Rows from block 2 of a small spectrogram enhancement model, named by matrix and row number. Rows with one number belong to one channel. Each number is 128 + 24 x the weight over its row's rms, rounded and kept within 0 to 255. All counts start at 0. Numbers have three digits each. After the name is the row's rms in percent of the matrix's.
Before each channel's rows are labels from the 100 clips, of 14976, where the channel reaches its highest value: "band" is the frequency band that holds the peak. Only what is clearly more common there than usual is listed. The data: two synthetic voices taking turns or overlapping, over music, noise or silence.
# convs0: first 3x3 conv (model.mid.0.convs.0.weight, 288x288x3x3, each kernel summed), inputs 0-95
# convs1: second 3x3 conv (model.mid.0.convs.1.weight, 288x288x3x3, transposed, each kernel summed), outputs 0-95

band: 500 to 1000 Hz; 1000 to 2000 Hz
convs0.270 069:141131125123128110124130134120108134109137131130109120115146090129135143084104140071122109131165131128071124139158087070186116131128095134159165147130130056116106137115075128142150139093133129110161134154116138141150117134133112108105174153122122121110134133098101166129157142117118153131
convs1.270 077:139126127129130120111113118117126130123132140119138120202153138122116140137134146226100107123119124079187052159125133141134151121130113133129113099120123177138131134141141111113111112154128142118141110134135135161119132147132149143114104119104121118123151134134131084118138113130159135079

band: 1000 to 2000 Hz
convs0.94 106:122133152072126094138116132124106136136136118126128069171125122132082160117051152121144117144114132125124122099143117056120135128133108150136127137143109096112094119140068148145158098141091128163101122142118121087152135088160142099109134133127142100151121125099109089123169159115127119172
convs1.94 083:118098135111124126090112146089110158159126094104122133101131117095152136135137137131124139116108116150081131075126117134132130125126124128128130138156132106129101129125147109135111116100126129073140117108116098154086115127131113148140105122101104104131154127138150115137132111166139071101

band: 250 to 500 Hz
convs0.37 125:148138122200138146123117121123169143117127134122094144059134113130115019168149120138114125129138155145146135145119159157152109088128125020137132037111134152150129136131154135120121130116118119115147081116130131152126114144132155125146117160136133166049142173128126207101112107140148124117
convs1.37 129:099127128189126125102148139097130129140136096128132120036110103129146063063058128088152127115120129131092110104127109115122128137130117110136155124160135086114158126109083153128108127116114120094093166123118127071126082073111119123127125116108130130130128128076132142163122132127082092125

band: 4000 to 8000 Hz
convs0.98 106:153159119110126130116150114119117116107127123130141133070083136147129103148123104112130161145168109151126132106106171120125131119116132072136145140098107147131133098145120121107121141124149172173103114129157131115174099101094130128134138158115116115051128116133127106116103101135140130134
convs1.98 144:114111122132193136133085140119122115119084144137131131131165125090078135121136133156128115089121101112117140126142036138127111084129102135111122120154123024129126117109127134117090089141125125110149119140126148153115138159118126090076126123124106104130117077148112084110140127127122114141

band: 250 to 500 Hz
convs0.110 083:120103138086147118127095136132172112151149126129114131184138141112118169084129141145121124113150121140124130132139104143079127153134199212103119169154127124156139089130150122096133148120123147114148127119161124134111143171113137131139104039152117132152129108128161061133138114107126139097
convs1.110 074:125120121112076130157134128146127136100133117108136123207097115171155113131123108042131129156118139116138115122099137121130136139130128141136124120060118146129083134123088151132117142128120120163077104135133141064138147009115137129133127122123141134113129137098090171127115114102135128129

band: 4000 to 8000 Hz
convs0.10 085:100105133119132116128061119129110124134114127127087083154136105107050158131132144126110118111090135144125125099145122117137119119143131142069108122132116121109128116114130135080122124128101121142136136099130114135112131108123125093128143093138119145134126120134096097139142128116110127143
convs1.10 066:110103137119154130107185125118107142119134081066093142043148115116183098134146152145144138168110124120035088097175113153161138181126128102152146131100126085127079152130133162182074132113185143123153125173126124136117111133146126129129155136119091124113132152120113135125135130141134099130

band: 1000 to 2000 Hz
convs0.70 097:121172156118128132128135155152179096128126130129105125125141126125098103130128143133102124188123138137130126125138117126152105123142132131130115112147115109128126108140128128114130100127116124127136121143128130134116137152145139107125142216144140113144148154122119098123196202134131147124
convs1.70 067:119164133130142128123116112064132205136115128129139128135139132134149139126127130132122118101077121123123122119127102125123172123127135145132072140181132104118120127167128119150109128121135153118126137114116124136110130131150107154135122124130128130129087132128162140149123107156156029119

band: 4000 to 8000 Hz
convs0.67 063:085139129166137117092093120128157123132115125115060114132171123143105133114136131144092121096126163158120130098131122133126112117154144146077099117134135157133161084123120131064107138106121123144133130101134120128119131121087134090134140071134116140132140117131120130143142134096089132127
convs1.67 078:135121151106158136140137104143091151090129118119086134069124128120145075129135126142133129174127127083085115112138111149146161152132116121144141131066136084136056141138123133181061129140153135108137115163132148113139123125179150123130146143116106128104107124100098143118118117128143162132

band: 4000 to 8000 Hz
convs0.284 095:099112133129129149124064129116151110131128147130124125136155109115064122129147140126107131109069140132146129133131138141128128091136123117014131056129119124119126105119137126066121124129115127125134125116133132138105127128125112099099147133127130123117124116139120119134129123132119121121
convs1.284 069:178119194131158131132166112138121143088128077075124130082137112124175090114128140136140151146131144127125117145181091151132141216168128132172165153093132084131127140129126155205067150109141148121126139160139138119130115126109151132158146149130143135111090170107106143125131121161143135148

band: 2000 to 4000 Hz; 1000 to 2000 Hz
convs0.132 121:146154115126107118133159119125109227133108116108123135079095119152124094142122112120128123138138135142132121155122119127133119164152108086225159126117129130130131210151119148144100112123137136125115121124128113113174115099143125135132136131125149136081142131129125239142133146131153128136
convs1.132 153:082114120138166129124112139104160111123117157136121130128188128093096199095129117145133128066111094122124136133108063128122118088114130122122123106087115088127120117113150099058094133130102109114131128094130134181123110150108122075073142098128100107127116089144108095131117134123103118122

band: 2000 to 4000 Hz; 1000 to 2000 Hz
convs0.81 110:107119134174141139144118127119156145142155137129120115101129118117157090138203113118149143119140115142134111128110135186085122153123126041109151122137125125126139177130166127108133157145094137128144134089135157151115081124131129104119193075120120134042174153171106140165125128111200120124
convs1.81 133:132130151115217118120153113130125102080140115124077130058156115101123093114127142128129101130122135091105122096136112182140132099132091123123130102092126063136087152115123144139135115112126118129141119123123113126119119151143111136126194118143130112146104126110080064106126130136125132193

band: 500 to 1000 Hz
convs0.228 100:109131119097126113141143133132110129125119121135139104154124109133130132083028123127164125127130129138134125140124123020118134120130116145144134130123130121117101084128056148128135133136118130133112136137126130093153141112138123072107155104138130122124101137072088128136133128102107123166
convs1.228 079:140123123124099128106106122123120127126122127126113124106114137116107104163101133159096143152122130119141094170125161124116141083128130122122118106103123199127111127131114107128133113137130136123129104123127132116120115094137128130139069122114125126124148129115127119095130112127157119024

band: 250 to 500 Hz; 500 to 1000 Hz
convs0.220 084:154181121159121122129178123137133137116126109113113151057124162155120018115112124145106123128160130187153130138130175108132112114124105042170114098131139135144145094161108137132137096119137126139129113134122109118148134129109143110116098182131146113084154181099121169123129141150129134114
convs1.220 064:074124124199130133103100127042145157114121155176113135077130122115109122096144130130095105105102124072139135215128124133133128128123125095137132141120130133151145105114141083115093132134131105085123151097109161144120060123149072132115073090115118129122099130127136133144123137123098097092

band: 250 to 500 Hz
convs0.170 116:143163126164127128120130123129150164125125124119099133050129153152107017108120122148104123123157136181141140149121151117128117119129100012159116074128138132138149135138121146145127119118111125130125107130128118119151125126106151106119104184134147122069137184116112220115122119148139129103
convs1.170 106:100123137226131136095120132077144132122128131146123145037096123076118085090117132078132120107119123107099143146138096127136133107121105084135139132137149069145157105091119111124125136122128100060111144118105139102115038081134090135124111092100113128109117125104134107148142139119057113128

band: 2000 to 4000 Hz; 1000 to 2000 Hz
convs0.16 103:144143085082113103109156133125127167130087112107117144131112118140144145116130104120115114127106118126123119134124123119110095189140079122159121140135116122125085130146128126131073094126176125115108144164115110126153143115134107142125090143094121115134127122160142092156127141198107134103
convs1.16 097:145119116116107114137140159133146083131121106113158126225128048138120191101117117101137131078143126157148132102140134065104095111129160132126133132114121161098131126107123150120139144121115096160113104109142108104156159124080134121139131099143138137133142137143119118128112138118100131109

band: 500 to 1000 Hz
convs0.182 154:149049099144139135125131090123140120087103126126113138057126126071134037128128097128130140099137123143136127124099170135127125111116120064119149080085124155132123130093128114121093131125137124128127102120132122127064122127126139136135140182127106113081149148104112135096093058166174134124
convs1.182 138:092130142164122126119099172108142135158127133129129130124129127121135137082099145139120086097127124110130137142144057117128122184129125129101117155223128083127191126133129131117113122127098128098125187117123132129116103143091108122121102110119137110128112112138172109191160162082108109130

band: 500 to 1000 Hz
convs0.263 079:128134126109129130135144133125106137118131130136109132137134087125147161090073142085134118098136130128091135140164102034164138137132099151166160162131134075102130132109051136132139149114143130130134131157123134124149113114143145094096187144132122116109098142092103132127155109124092153151
convs1.263 083:138120126104137123113103127113140121128132151126130119229151140131109150141137145219106116134121123100177081169136137139128137112128118128131113090098124193136119139136131112114092115143132135121145104138128153159129120164127136131111105123099111118118152143139124097102144112124154116075

band: 4000 to 8000 Hz
convs0.4 105:208156123110118116122189113129119112111142112128133118097082139143128122194127120094124158119174134162131124118137124120151147126134125106137128136111092101120113188137122118118130105115131156131109112153132112125145130118115104121112124148133125123110130121141103127091135093123129138126
convs1.4 112:122125127148198132139112128145117086122086133145136116077134124107088115118114128120141140117125103129094111115148057131145109089122133111124148094146119046124137130101110135123065114148111125116141136135137139133131153131130118083094147125136090119132105110112092107107162124129093116131

band: 250 to 500 Hz
convs0.238 085:184169116167116124130094118109125153124140127118118131104116103137087079133151131114119118135116122091141120145139135135129115093134179120126106089108117127102048128131148146124135136101135167117155090126122102153122118157165041162165110074123128207082124149127153179126100099102165127141
convs1.238 080:098116084173152126074178141126121108122120104117140125127120077125133125085084125086146129127119131132117082087127113105123106120129119130144136135120127113121159119098091154121093123144124099136095169131128108095122099022098163125122096116103136103128123127111094127136121131143084092096

band: 2000 to 4000 Hz
convs0.252 068:126107131082118113131120071125085151128121126128130110140107104129128145113021138106155105052110129078122133116136128032067130130132102138146118126117134126115110128118058132133107123141124130146075121126122122080134123069124126126127136106118130129127088100101113134125111017124128087140
convs1.252 042:113128128097071127068112129122122122129128123127086125083126172129119125130107125135104121126115137167126164134125128130125147128128125123129109124100124140126121131154114128117150121090120139096125119125120129108121038101061127132129100128069128123126154133118127138120165126125114103095

band: 1000 to 2000 Hz
convs0.141 100:139197149124125135124123148129122124135130130122118127131139133144101107104133142135111117226124151142126124123138134126153113124137138128167121133153119125125125115151132140144144102127113116136138116157124116137139124144172148132143123156125154143123141137129120102129178233118107128130
convs1.141 089:106128126132149128121114124061133177154117128129148130164147113122146171127131137150128123046084116134114127101136090112125137129127136151127088145182134110115138123147131118105089131131135141127127142114116125147078141133106108138112123131107093129130120127132160116134125102164142035122

band: 4000 to 8000 Hz
convs0.43 064:083152134136155118102129131129175123126104132126094095119165120141117133118120127117080137134117178163142120121123121123137084114165138143112126095130119126125151086122116126074099129116115110146129129115135126120120131117129127082113152149142157128130160142122096126132173176118114135116
convs1.43 067:150122154122150136136122093132098145096123115113105126091125130097141108133130131152136106155127118064118120114140113138130163138140108137137132137094146090135076135146128106189084113130137123080137107133129147119119119130180144128134132137114108132104093126117120132109113107130147151108

band: 4000 to 8000 Hz
convs0.107 119:152113112112121128107090106097112081097135128124124136108120101112120073154125114112115128111118145130136122111109199125133086087124122104103129093079114148126120090138120126093124108117135125149127093113132117121102098128130135155143135176110129108071127152098125072097088057136153099129
convs1.107 102:091123130139178128140136157148096140152098131133119126081119128124141085075119133141128105109129114112115135129130046141125125148129121138124132124202134036128159110127113148131022126135119155094130160136132136111130140129128136096090133143126115114129103099113145121147130126136141153136

band: 250 to 500 Hz
convs0.136 093:133080131137137111169129157144132081140134132127122132147156115104148141108126135130148115127144131145150133154146101132146141147118175180096136174159129134148162125113123117107139179112124122117160150131137129141097146189106128114125146001177121120135125133112135050155183151082132159128
convs1.136 072:155122099128146127151153101175133108078131130110139122212145129144090131158133120149118121171111136102150096131133137136148150122127118163132112115014114149144120139126126138126125116130147112136129093183131120123141198107138144116110108123152121120126130131115066132082128111112133152107

band: 2000 to 4000 Hz
convs0.234 111:107149141145100072096113130116150122122144107080068120116168110138117092127123144146131058128107122177102115098144119129153066137117135114111034110146139121139155121129118132114146119102121114128144149111098118124112113149098150127134113062131113101124158151106106132133171177124125111144
convs1.234 144:127131131106123129136125117120095168128140126138050132074114130123144061136142116094103111142118132084104125121097140161129156124126115113095120112113127121136048134143117129133089124135130146132126106133121136117136142095212117134116143119123119122133131114101121140153097131145153140121

band: 1000 to 2000 Hz; 500 to 1000 Hz
convs0.214 100:121149145100130117132116150139134121132123131130133082138137153131087136079101141125140129211134131139127125129133120095127131110133128135134145131140107099120118110139104134132141110136084123158125123139132129118130137121155146101109158162132147100142133127107099104125176204125136138145
convs1.214 076:124114138110120129117093141096123150165124108121158135154126116117140160128132144150127130055122121141127134095131111111120150122129128142105115162181137135128125126165135119132113122121116145113129112104126119134078127136099120141145108121090118123132130117140154083127124117132153078117

band: 500 to 1000 Hz
convs0.99 108:142172143122129117120129156117099147127148118123124138127107132167205140125132126102118131144164128140133129152135104127118123155141142142231147203140139125132127132142120137144131129102156141112119134132131127134155107124134120112117096090127142128106133135136115155156145144106118133098
convs1.99 102:115095114138130136131115117118122118104109146126152126229151123109098161123135097191105125118136095097151126129103108121105126092115125161154117142096128135131121126125139082108121101130130102116131101094124138148099145138109133118108079138117099118132127104141109107081118095146119129091

band: 2000 to 4000 Hz
convs0.53 142:151137116065113109125187128140125163128123127126107128112117166133162126140130107110122119136145110118144110142129104133127124168128131120186142170126132102126091247130126118184095144129155124125128128157128132123157133124118101146130169131131126126124137114133105161133131142160177143129
convs1.53 110:111130132118149117137110125130161087100124131136138113123130079131070155083078128118141148096113111143118113141125104094118125057116161123128136100088097147109139153120108131100136142121122109150102112116141126110140134132109123121125169103147113140140103128113089126094120126102096111134

band: 1000 to 2000 Hz
convs0.199 097:118127105097118153121136121152140136114116141120137199131188108141164138158191122173141140125147130143121113124128116160192149146129100130128169129124131110151135138123134123131095150120139142101221133146122126186127163153127172108092136174140113063174190124131112131124136159153182190096
convs1.199 122:133137115149152107135139116127120118131142112137140099131114119132092112109049127116149113144081128125113102112133138092111100122129167138121117127136126146107135139117066146130126124141122080157077128127128118065131134079136129142134134125130130162134046129101132128127126115128046066145

band: 2000 to 4000 Hz; 1000 to 2000 Hz
convs0.149 107:135166123127114124120199116128103205118121119119113141073099133170122086128118120128109128138144131159122131138123135122137126149138106081209130113114141125141144167145117163147125090123122127133112124116122120113166119103131134136131124186127151132100141139125119255116132140158126130132
convs1.149 116:097120129163161136128107131086146110117106173152110132115185133086101180107125125134131133072110095118136143145101065127126123080117120108112127107086130093140127089113148099078106130134115111109129116114133142183121084133131116102076137091123104119121115091134116089125116135122106110115

band: 250 to 500 Hz
convs0.32 085:124129136125141120091143114130255127125149142112106127138137135123123136124127134130077163109150127171123125135125118126112107120130197139128107120128108114117094115142127128118128142092128156132137140115161123133126140140120084126127126130172123144153171152124126120125120113137152145083
convs1.32 097:095119129133084134147116133125140132124131133141108121142083089144144099134092110041117071134097128058138118122106129119125124121130131129112098132115137124128121133120097137122099112126103113136079123117106152060130116023118132141134131127092130135114091125104134144138125123104120112127

band: 500 to 1000 Hz; 1000 to 2000 Hz
convs0.115 115:111128131112164115092085104111124123132136121121080119210134126132089245087139139148101118104136120159117122109139110129055103139133154226092073164137129136128139077132144126095133109120128123132124127132135122146115119123141132136135087076118123149152130115194142040134130113121076123114
convs1.115 090:125130135062114136138134126132088129097127125133137126204095114145169114121161118111136154136139125129129103116119129135116152164124123098137154100069142124145066111136098132140069151151118120127103098104139149085137121063147138130130123123119118140097148129114099110121106114128144133119

band: 1000 to 2000 Hz; 500 to 1000 Hz
convs0.259 061:126168096146103107136085119112144137109120129108103092095135118142111093104153115132166133124182126232126121139131121144084114121122092083120138103123127093122117123138132152143123111093130140093139132117103145133121106094146100124119134114126127119087168188118132141134125144124170143090
convs1.259 077:121124132177122123069143122117097155128129124119142128143133171135154109139135129205104115155124129079148050109140142130119126139134104130156106116168125161129148131123144120135115107146143122139136143118128110143104119148137144134123117149095127130124114122136134124134123128129124104127

band: 250 to 500 Hz
convs0.148 073:124090150092155109136134135145159110143159127124104134171156130095127159100126146153109103109142123168134127132136120143094117143122178215082069161152124127153147116127148110116152163142124125131146152103158114128104162179118118125129111041190116117167143109126125062139159110127097155118
convs1.148 071:115122121113099131183126123166102125105138119126117124148088100155137072150137111072132123149124140095112110109118118142139142137134112126123136097044120123148085147134090166126101118130123135150097109147133148059146196044124140137124137141128132124121140119079090153129128117103161145137

band: 1000 to 2000 Hz
convs0.218 113:129123101096112140133132137153138136117111139126128204121200111132164121164192122152136129143134129127132114128129128170206141137126097117127162119129130113163123143125154121145088146124145136110233132158126128186129161196128163106094141163134113055150175126130110123132144177161193171107
convs1.218 148:134142121145145102143136119132133120132140108134148095131111118143093119100029128115147117134093129128109108121133134082106108123130179145126117130135127146096146134127056155131128134131123097156069131127131116057135136077131127140137139126140129154142050137087130135130125110131043075138

band: 500 to 1000 Hz
convs0.68 086:158095109112054118122037147069134101110132131121112123136125147098092072137120138126112116151109127116147126154146128133102108073115119096071100132117099141138129156120128120106146088118144124118120112156079120119086115132148131120116126085097128077077113163107164135101124125118185074119
convs1.68 086:108081113171136127118201137143132117127126107115123140083139088099170096100145126110131139137132130129099106115155136136126109196127118132150180122144121117103137134073143140131070144122178124135141166150130098135127120149128114124136173146121122121138143149126123146129105133176077164125

band: 500 to 1000 Hz
convs0.138 128:165107126174099129119088136092178128106135135115104134104124141119090038136118127134093121138128142138164136156127176123113065067127132056115108090113112181138123117123121128128134101112130120139128107133121123120114109131157132143154092104114135131027132186104159140088121124121181078109
convs1.138 110:094095126206121128109156144117129119130133107132129144083120101107148076080131126080136121128115146118125122129130126142127111159131101110133158142147124113122173125055131153127089132125124107099115189126115122094124093110114109132135106141102142122129129122108137152156119141131056121131

band: 500 to 1000 Hz
convs0.273 095:130118136111134110116177141174222100116141128111120125123130143113152121090102130133116110150131117164127136139130115107142089143119154131136113132144111097140140126125106111109133108091101094118131132108134109114126143156119110115115101149173119094144169160102098120119174153124123162074
convs1.273 103:078134097140096129172097103103143153114119127152114122121110132125106103138109106106106089113084120055117133149090130115127167093123132132110074120100123132115088123158115115108097113122134140135114109120095138111121166104148103139127129126110090135133065121114132133120115112126148099124

band: 2000 to 4000 Hz
convs0.181 090:116132146155095055111148134124149113119149109088077118121149096129120111138099141147134067129110117175103104100137119111159074151123118108110045133147127106128150158118099126116152134117116107123135149114107119113117107134114151119123128080134104100117149142099079153135205184114126112136
convs1.181 123:121134131106130129146126107124110145123129122138055127049117118124132052137133118095110123136120125084085122111101127161134163114129117111095119094112126119131040134145109130130096127129122147129125102129121131111139141101201113134119158116136107124136129116089116137136110130138160140135

band: 4000 to 8000 Hz
convs0.183 073:087128124138159122103113115122148113128115128132096099160164129122111199116134142136095128093125158169143136098132125125104109115160137166078097119128127146128163078126129132071111134132118118152127138094133131135109128104100129098128149094134132134150131128163126080139129124098082128130
convs1.183 081:148121164098149137126139104139092135081127119097108132077122121110164087130151140144133130172135129075114107136151120144134144165143107097154149128059145093144069138134125133192069135136150140099140099157136153112133106115175149127131131136114111129093117139097089126102120121136146146113

band: 4000 to 8000 Hz
convs0.231 091:119152181149136144121113153122159108189179129129121124137140126132130142094133189129098128120119120119131133138181117135130114129115128141098144135203129127127132135161135121110164162130113125116136130111126134129131129140095117123129123195126146140140143125131159147157154139125124122107
convs1.231 085:160142131111105129132137088157117138061094118129137122120093127144117086134121116108117138184130144120136116131115183124133158101135138133127113115055112154128101123136097141200120131130145137147114082145129131077128152100177130135155139132142144133146128157089079147083090105152157146122

band: 500 to 1000 Hz; 1000 to 2000 Hz
convs0.22 097:108144130102131098135129146144145105125105134128123073143135139132105130072051129136139126179132131147135126135120129070124127113129119134122136128130107116123128099129070131128126121138094113165115135127133131097131144120153151091119175139141134083138133139084100107129156188121130131142
convs1.22 068:135125140119107128124093144106130160165121092087123129108118128107145131137114157154123131123120127134127136134136133118124152120130125128107114147168129152132115128183130125159143112102130158099134105120128113130094117147132112142171095118110123127126130137134152091120125115131151099101

band: 4000 to 8000 Hz
convs0.272 089:070121148127141132098061116099120091137128148135078117170146130111063173113133148140082116106120124152127145123120129135098082072128122155041072119134114124106137070119133126117120103147124115140112128139134158136096116101117135114112125111106120103161136112164142046125114112144124083113
convs1.272 082:188139172087108132125140133138113156141129117121107126095121148116191083118155122125142140131138146133191143155116146165123148201135115088127143162153153125159133095136132118160120165106116132091127149115140123101118088142117141144154101139135172141098136123109137117162115124155134146116

band: 500 to 1000 Hz; 1000 to 2000 Hz
convs0.113 066:133098129138118078127105131114119131134143130128117191144132105110127086098105125139146124126122128129124087110129112135129118114136130088135109101132101143159148113113110115152136119137148132107124113178124145118130133185150134128130068058115120144119124097127141118145131155098118123063
convs1.113 081:110138118224091127110146120121141138134126113114123129102126221152114096106153127103123108137115139171083170112130136115136136138133107114136123124143128113098096119129143128121113121117154143122137144173122105140145163105131088123130092178122123126136117134138124145124123122130102106184

band: 500 to 1000 Hz; 1000 to 2000 Hz
convs0.180 105:130131098062099108130134152142124146120106165122139232132197105150163137124116119149139126148129132131127124136138118087173141157127098145138148162136124130148110111143078133150089137113177144108195134162126119153141161196144135127102120153130125055160139117092126097137143185158153156108
convs1.180 141:123138108160108101143135121127130122131130118138145078173107142150113136112043122121133115121084128117141119137127137077070108121128185166129095132133128181111173118127082141126124127127133101167065120127129123071127137065122130155147118135132131170140052132111143147121108095129059075148

band: 500 to 1000 Hz
convs0.1 050:158130136159123106128045139110142097121138128124090104172111083139056125199105135068109124124115138129143130135146136097168127071136145138078120124120099127096126146131101118092145110119101121126108137133135116115166099119137136097123126118123129128105101101108125134115132099114116112134
convs1.1 044:195120126120160133141175131162095097137091113124124114094155131130128111129138125132143133116136116135119132124149089157146101110145133127131172115115129079119138138105138144150049129136134119116153125174130116151130170119091155119104136154135126130134096116128100147115152101188099121131

band: 1000 to 2000 Hz
convs0.106 100:129141131114127122133136148145145084117128136128130113129138124098115119127122132121105125227115129126129123117129130122165102123130148136154110126130104116130128110109127109108140113111106117127134110147133121132105131160163145123133144195134121105145139154119099060107189220115123135122
convs1.106 099:125169129129138127133105125058136193144130125130140128130141126125137135130111161132132106070059127118138128135133120111107169126130132136121061142182135127115119114185121129109120128127134167129128138122116124130102134141143093146128117099123126131129085131123145116146121114148153027122

band: 250 to 500 Hz
convs0.178 100:120113142082183100088129118137143105130150120099075118186139123122117207102131135145091105114144111189115124116136105131077091156126163205087054156145121128139147078132133122099134127113122106135126145125156103132113146134126134127118094095162111116167158110166121020137161126128072154114
convs1.178 093:123127125082080134170112117151099136114128133141110121190092120158119094150140111091130111141128130090122122116101127134126159132128104101107137086070126123134068128138095133124087110148112125124101097124131159085156181066137132130113123136114127136108148102095115129130124117107160135125

band: 4000 to 8000 Hz
convs0.93 110:126155181135137137120123157127146104186176130128127122137135131137130143107128197129103127128120122124129133134195112129142111127116121142110150129213129126128135142160128129114173131131104118121130130119125133128133128136108123118124124231124137129142142122125157148140163165139109126110
convs1.93 096:167167131115118131134130099142115156086084127129130128116102132130110095137119125109114136176126135121131121142105183120134190089128134131128103116093117156131085117158107128175122127130135158133123092141127130092128148110201127131151127128143133129138129141092088144094098113149183132118

band: 4000 to 8000 Hz
convs0.0 115:124155182137139140116122155128146104186174131128126122138135130136126143105128192129100127128119121121128133135190111129137111130119119146112155135211130126129135137157128125117182130131102114121131129116123133128133129135110123125129120234122141129143143119127159145148160158141114127112
convs1.0 110:160164129112110131133130096145113154086083127131131126122092137129116096134120124109110136177126140121133119145107176122132183077129137131128102114100113157134086113156103129176123127130139157136121088139130133092128145106195130136151128128146137135145128138092092147096093110152179132117

band: 4000 to 8000 Hz
convs0.20 104:142181139164122121126110160111124136132149124123090142116120144177184105126134123127105125133131147126138129128130127135133114135143138112176133178143143151149145143138126133145131144109139128128125128134129132128159096125117134093124089084126145154064128150125118187160150162091125114106
convs1.20 103:099094096127169137124143105140134121066113139124128131134163119093106133122142095151125124122128107104107130110112097135131131088110113139137127129058126077136066132109139095122105109127134097103146101119124130148115143142134132111098116130123078112140127101136080117071102111148123150121

band: 4000 to 8000 Hz
convs0.27 083:083135150116132132128088123129167092128121138134131116121165100122058122138137157127112132130108139137136125135143118133146132106147123125038146063133113103116115101121133137064121113128106128121140128109136136136105133128132119102106146188135130116137138122134116114127148146133121142126
convs1.27 055:180137187133145133124129103112119211108126094092135127079127123125174102128125137142141143152113137105127111131171123140125178189154135135137135150137140100127117142146128135216091138119150162114128161144129129117123124150105125161191135143130135135121091166116140147164130121152156090134

band: 250 to 500 Hz
convs0.223 130:122150129113145114130180147138119136116130120131133130112098133140184131143138111120145142154164107131131128116113150135129132148121111110155156176115110127127135142135133121117121166126130145128117130135170145132179097105103134117125169111133119105084136107149085148140125145113149147127
convs1.223 154:123114121113186137133090122124131109092111144129129128144175124101064152127137122160126121088122103117127143122131060145132129039129110136121119113092122048141103130118133132113125094134127127136146094124130138164116140148113132100095143122128103118137123087157085076075132123128128120153

band: 4000 to 8000 Hz
convs0.268 089:101102131132131108128082121154140087153123124131087115136188131110082126121115159168133115083118108175105159085166116130114121121142123131068096149150139120138158159104125126086135116149103097147139135063124120124101153144057147120138145097136108124156137084128114142132152131105088157148
convs1.268 109:112143121114111129140136120134139154112141098122080154047117112138141044132136145130120120175114130099091117128163120137145161196137121088106120117114107124121087130164121177168054135129180184159134137176122124114149131154172111124128187144125108112126125158082120136146122156119154128156

band: 4000 to 8000 Hz
convs0.235 153:139070186132141122130150128119128106132162129123127131119129117096124110131125214132126122128132132143127129122190150128125125141127132117149116104143130156132134124081128113127199118120143097126130135121112120128089130134157138229170123115121120125138127145117192108126130105129131120130
convs1.235 155:081087094139132130130116154120132100153126135134143127133145105119145131086145090131137130093134117143123129126117094129125077169118128128125175146148126111115174126087135126093074128131101099126128173105129128145127122137068116093105125128119114122128147119135131128159127127115078116124

band: 500 to 1000 Hz
convs0.253 121:102131128096127097141142138133121128123124119132135075152123116132134131080026127124164120132123129139134127131123122040104133119128108134141131130127118121128125087127059141129136127153089127149093133125130128083143142099150141069107163109139131107132108131090086118136143136111118112160
convs1.253 089:136125137123082128122106126124120124130114113121095125071104171106113096155108137113111148145124127136119130163125149129117144086128128124115120118114120166133112126144119106134153117099125143090129108118127137110112110086145114126145092122119127120125147134120130120104134111128162126068